Weights of a small model that predicts nearness at each pixel.
Model: 64-pixel images, widths [96, 192].
Training: soap at rate 0.0017, 9400 steps, batches of 512.
Data: trained on rendered solids tumbling over patterned floors, 48750 training examples, 98.7 epochs.
Rows from block 3 of a small model that predicts nearness at each pixel, named by matrix and row number. Rows with one number within an expert belong to one neuron, the router's apart. Each number is 50 + 12 x the weight over its row's rms, rounded and kept within 0 to 99. All counts start at 0. After the name is the row's rms in percent of the matrix's.
Before each expert's rows are labels from the 100 images, of 14848, where the router gives the expert most weight on average: "responds to" is what is common among them. Only what is clearly more common there than usual is listed. The data: rendered solids tumbling over patterned floors. In brackets: how many of the 100.
# router: slot weights (model.blocks.3.mlp.router.weight, 8x96, trained with AdamW), inputs 0-95
# up: expert up (model.blocks.3.mlp.up, 8x96x96), inputs 0-95
# down: expert down (model.blocks.3.mlp.down, 8x96x96, transposed), outputs 0-95

# expert 1
responds to: count: one (89)
router.1 118:65 49 53 32 43 49 46 78 59 48 43 67 75 56 47 86 53 49 61 68 45 51 62 48 45 29 66 48 50 59 37 46 48 41 63 53 47 64 43 45 47 49 59 27 49 46 40 59 42 55 47 39 65 20 46 39 47 48 49 28 48 59 42 54 22 53 73 50 48 55 48 73 48 63 31 41 71 50 57 50 72 58 69 57 49 41 61 48 50 54 39 43 31 56 45 38
up.0 078:55 38 52 54 45 54 47 41 33 51 41 50 52 32 50 40 81 41 36 45 55 50 54 46 31 56 47 66 31 55 40 52 55 70 47 52 67 48 56 52 50 53 55 31 69 62 60 34 51 61 71 44 45 50 45 36 69 53 39 43 28 51 43 70 53 55 53 57 44 31 62 49 58 41 50 68 41 63 51 63 60 52 46 82 48 25 53 63 56 33 48 59 45 31 85 70
down.0 083:38 64 44 47 51 58 53 36 29 83 42 49 47 58 60 68 63 25 39 42 49 51 48 40 53 33 50 49 35 59 45 46 62 47 49 37 61 21 44 31 65 52 46 27 60 65 51 67 58 65 57 47 32 67 43 53 20 59 48 47 47 45 53 59 34 55 58 36 41 54 46 80 61 50 63 49 36 66 54 57 49 62 39 50 46 32 66 52 49 53 42 65 38 65 36 60
up.1 094:40 48 70 36 42 63 54 46 43 58 63 56 52 69 51 51 30 52 44 41 57 36 40 47 56 59 41 46 49 67 25 38 53 55 23 24 56 41 65 50 47 46 22 41 51 34 54 81 50 68 43 68 47 48 57 35 33 47 58 45 24 42 44 53 53 74 61 66 50 60 42 55 46 47 62 58 50 40 58 38 60 72 45 32 41 36 49 37 36 62 52 66 45 33 45 52
down.1 098:34 51 45 38 28 58 25 49 68 72 41 44 70 71 34 65 66 50 58 47 45 31 58 39 65 45 43 47 55 68 65 42 55 52 64 42 40 32 36 19 67 45 67 69 61 53 51 50 38 31 51 70 49 36 45 52 59 66 38 43 45 59 59 49 33 55 37 44 48 50 60 62 74 32 43 39 44 44 50 38 76 46 55 57 51 49 57 62 52 51 58 46 60 49 36 46

# expert 6
responds to: count: one (83)
router.6 102:62 45 47 15 37 49 50 59 49 45 47 55 52 49 44 89 50 48 40 64 59 46 62 53 47 27 56 45 52 55 52 46 51 37 57 55 69 71 38 46 40 51 55 28 46 47 51 50 41 47 54 49 61 29 55 54 51 52 42 25 46 51 47 51 20 51 86 50 57 49 48 83 47 33 31 46 51 43 39 54 73 67 67 58 51 44 58 48 52 65 44 45 62 50 49 36
up.0 116:36 63 62 52 36 65 43 52 58 69 31 49 50 57 62 40 40 76 53 60 28 49 52 65 52 53 47 50 51 46 41 56 62 44 50 68 43 48 46 66 49 34 34 54 65 61 25 56 47 58 50 45 46 49 74 68 37 56 62 69 64 31 48 48 46 69 42 50 60 49 60 67 74 61 62 22 42 37 69 45 49 61 48 30 43 47 63 47 51 53 64 45 51 37 18 46
down.0 103:35 46 61 65 58 54 21 59 50 57 44 64 48 48 72 57 87 64 56 39 45 43 36 63 42 44 39 42 51 39 52 46 35 51 48 39 49 47 62 40 55 40 72 60 34 65 50 39 35 49 60 36 52 55 50 40 45 74 38 37 42 62 56 50 49 74 71 55 39 50 50 46 88 52 45 48 48 37 54 32 43 36 43 55 42 23 45 55 51 44 54 61 27 47 46 48
up.1 090:57 64 57 45 47 51 58 67 32 59 16 69 50 59 44 47 76 36 54 45 57 60 45 42 53 61 63 55 54 35 68 61 40 47 48 51 46 51 58 61 53 39 52 46 56 69 31 46 48 47 32 54 47 55 55 33 59 43 53 62 57 63 85 35 51 72 46 67 40 29 64 57 53 37 67 55 36 48 29 61 52 57 49 51 50 46 56 69 59 68 58 45 78 62 56 65
down.1 098:54 50 38 56 59 32 62 43 63 49 62 48 21 36 66 44 64 22 56 63 52 63 40 50 35 50 46 53 59 59 51 57 37 38 61 39 64 51 42 35 47 43 44 42 62 47 50 46 43 47 33 61 29 58 23 56 66 42 51 48 37 50 36 37 40 51 54 29 41 42 47 44 47 46 33 66 43 61 67 63 46 40 58 56 50 49 43 40 40 23 57 34 82 82 48 54

# expert 7
responds to: light from behind the scene (98); count: four (85); sphere (25)
router.7 122:50 32 44 56 57 46 57 64 64 49 39 51 75 59 55 56 41 68 63 54 41 46 61 43 55 46 62 48 44 61 42 54 52 38 53 38 20 24 48 42 55 33 50 38 53 18 43 63 53 53 39 35 55 68 41 34 36 47 53 31 56 64 37 50 73 40 51 46 43 45 46 27 50 74 59 48 74 46 65 48 80 51 52 41 38 36 38 43 47 58 27 41 41 57 43 44
up.0 103:65 34 72 41 54 63 53 75 59 60 29 74 63 44 44 44 45 45 33 46 40 57 80 58 49 56 51 63 55 56 49 42 34 50 57 79 47 46 41 62 36 48 56 28 41 57 27 53 61 40 41 31 53 47 44 41 56 43 44 50 74 51 42 25 42 60 83 58 45 52 53 57 47 40 42 63 59 40 44 35 51 43 45 51 50 40 39 40 61 43 37 68 44 68 44 47
down.0 088:57 59 46 74 38 44 55 59 34 53 37 57 27 75 45 59 26 51 39 56 54 48 66 48 38 34 48 49 40 31 31 56 42 51 58 46 39 42 39 47 52 55 47 50 62 46 61 50 57 58 39 32 55 57 41 61 55 65 44 58 77 57 55 40 28 62 52 45 66 63 38 75 65 38 50 40 71 31 67 42 63 64 57 37 62 29 70 37 36 37 53 48 58 55 56 38
up.1 087:52 50 74 50 53 55 51 55 50 58 45 45 50 38 47 40 45 43 63 45 58 51 42 50 46 56 51 31 65 66 52 56 50 66 46 51 43 45 58 77 44 44 80 43 17 53 73 33 59 39 70 67 45 41 46 66 82 34 40 62 37 60 61 42 50 45 53 36 52 42 19 40 41 46 43 50 42 58 52 48 58 49 31 43 69 49 42 44 26 66 74 59 51 41 51 51
down.1 095:47 32 47 59 64 32 70 63 49 48 19 30 33 61 49 63 50 52 30 55 48 49 59 38 42 50 57 38 56 46 52 59 63 51 61 69 42 33 32 50 57 47 21 42 49 51 51 67 48 70 64 56 59 68 41 58 50 51 56 71 85 43 44 52 48 51 33 54 47 51 42 73 48 73 68 59 27 57 46 41 66 57 45 48 37 37 58 37 54 55 37 42 52 48 50 54

# expert 4
responds to: teal object (39)
router.4 079:55 44 53 35 58 58 57 36 58 53 50 47 49 39 54 65 59 45 40 59 42 51 53 48 45 35 59 55 54 49 55 37 50 28 43 54 72 60 54 24 36 57 49 09 43 20 39 44 46 42 41 54 47 33 53 41 40 45 33 17 41 58 36 53 45 67 46 47 57 47 51 74 35 43 34 67 46 28 39 44 64 68 69 62 63 50 42 56 46 63 54 43 63 47 32 48
up.0 119:60 44 45 50 20 44 49 38 43 56 53 54 60 66 62 55 58 56 46 42 56 50 64 61 63 61 47 60 55 75 42 57 41 71 67 44 51 55 75 57 30 46 54 60 26 58 40 53 62 50 44 60 54 47 44 30 51 91 44 43 49 52 69 45 40 19 50 36 57 48 49 50 61 45 56 55 67 60 43 33 52 55 47 65 60 62 67 51 30 44 34 51 41 38 30 35
down.0 103:39 48 65 59 44 56 65 58 68 55 31 50 78 62 35 48 47 53 61 42 33 54 26 51 64 58 47 51 60 57 52 37 41 45 26 42 38 62 33 57 26 51 31 28 51 45 56 61 53 50 49 44 44 58 61 62 58 72 64 45 56 36 30 45 86 42 53 48 51 47 58 58 65 51 51 64 50 61 35 50 38 54 42 33 46 48 67 67 56 69 70 60 55 31 55 43
up.1 097:54 32 39 43 61 51 50 40 40 36 50 24 41 59 42 44 41 39 33 76 53 50 66 32 45 58 69 50 55 64 44 32 57 64 79 44 45 49 33 50 65 38 65 49 54 53 61 46 52 54 40 25 56 42 46 48 57 75 57 50 38 13 64 59 43 54 57 61 57 34 57 31 39 44 43 57 64 56 60 46 54 48 59 54 43 31 63 71 39 50 35 52 42 42 68 54
down.1 101:41 53 45 49 27 51 68 43 51 43 45 40 81 51 61 58 54 35 39 26 46 37 59 45 53 61 30 36 53 65 47 36 66 46 24 41 26 60 50 52 37 51 51 66 37 67 40 45 37 48 51 51 71 42 60 51 55 70 58 46 69 63 39 40 73 46 50 54 53 47 32 55 34 57 69 69 58 59 41 42 39 65 52 37 43 49 64 49 73 62 69 60 45 51 40 44

# expert 3
responds to: count: one (95)
router.3 107:59 49 54 18 42 51 47 52 56 39 50 49 52 51 49 80 60 47 36 72 67 50 64 57 45 24 55 50 56 65 58 46 52 36 64 54 69 71 39 46 39 53 54 31 47 39 47 55 38 50 50 50 57 23 49 54 45 48 47 27 40 64 52 55 31 53 80 43 58 54 47 55 29 20 31 52 46 44 47 59 76 66 59 57 53 54 57 40 46 67 41 43 66 49 44 36
up.0 131:41 70 42 58 33 79 28 53 20 68 34 46 57 50 53 37 65 67 56 48 47 43 43 57 26 62 77 65 54 55 57 55 36 49 40 61 50 44 72 55 45 61 60 48 40 38 56 17 56 45 44 58 36 60 47 51 48 54 53 51 55 51 51 28 52 57 47 39 49 25 76 56 52 48 47 62 38 44 54 41 43 38 56 45 50 35 57 51 52 33 57 64 52 34 69 63
down.0 114:68 51 45 28 64 59 46 49 68 60 59 33 58 48 53 50 43 48 59 51 38 40 35 39 37 55 69 47 58 55 59 60 33 59 70 42 33 45 53 39 60 24 35 60 34 36 62 56 44 42 46 45 40 51 35 66 64 43 34 56 30 70 41 37 23 31 35 50 48 43 43 62 34 28 58 47 30 28 57 48 45 34 44 64 44 55 51 37 45 28 37 56 57 53 40 56
up.1 075:48 39 42 54 30 52 52 33 55 57 46 39 35 46 47 54 54 61 53 46 41 30 50 64 61 45 75 64 67 35 35 41 40 36 64 69 47 45 41 67 63 51 42 55 70 43 35 52 56 79 59 70 52 57 61 78 38 40 60 41 57 48 62 58 51 67 51 54 71 52 33 55 52 58 38 44 61 43 60 34 52 44 60 66 60 52 63 82 42 28 53 44 43 68 43 42
down.1 093:72 64 62 28 68 37 47 83 46 47 53 56 75 33 39 55 45 59 39 43 50 29 39 57 58 40 52 63 72 42 44 40 22 73 33 40 51 46 49 45 32 42 56 35 51 52 63 39 71 63 57 78 52 39 43 44 52 40 39 43 44 56 41 40 47 35 41 53 48 63 68 57 56 57 45 57 53 45 34 34 57 49 42 63 50 56 58 37 40 44 43 61 38 66 51 34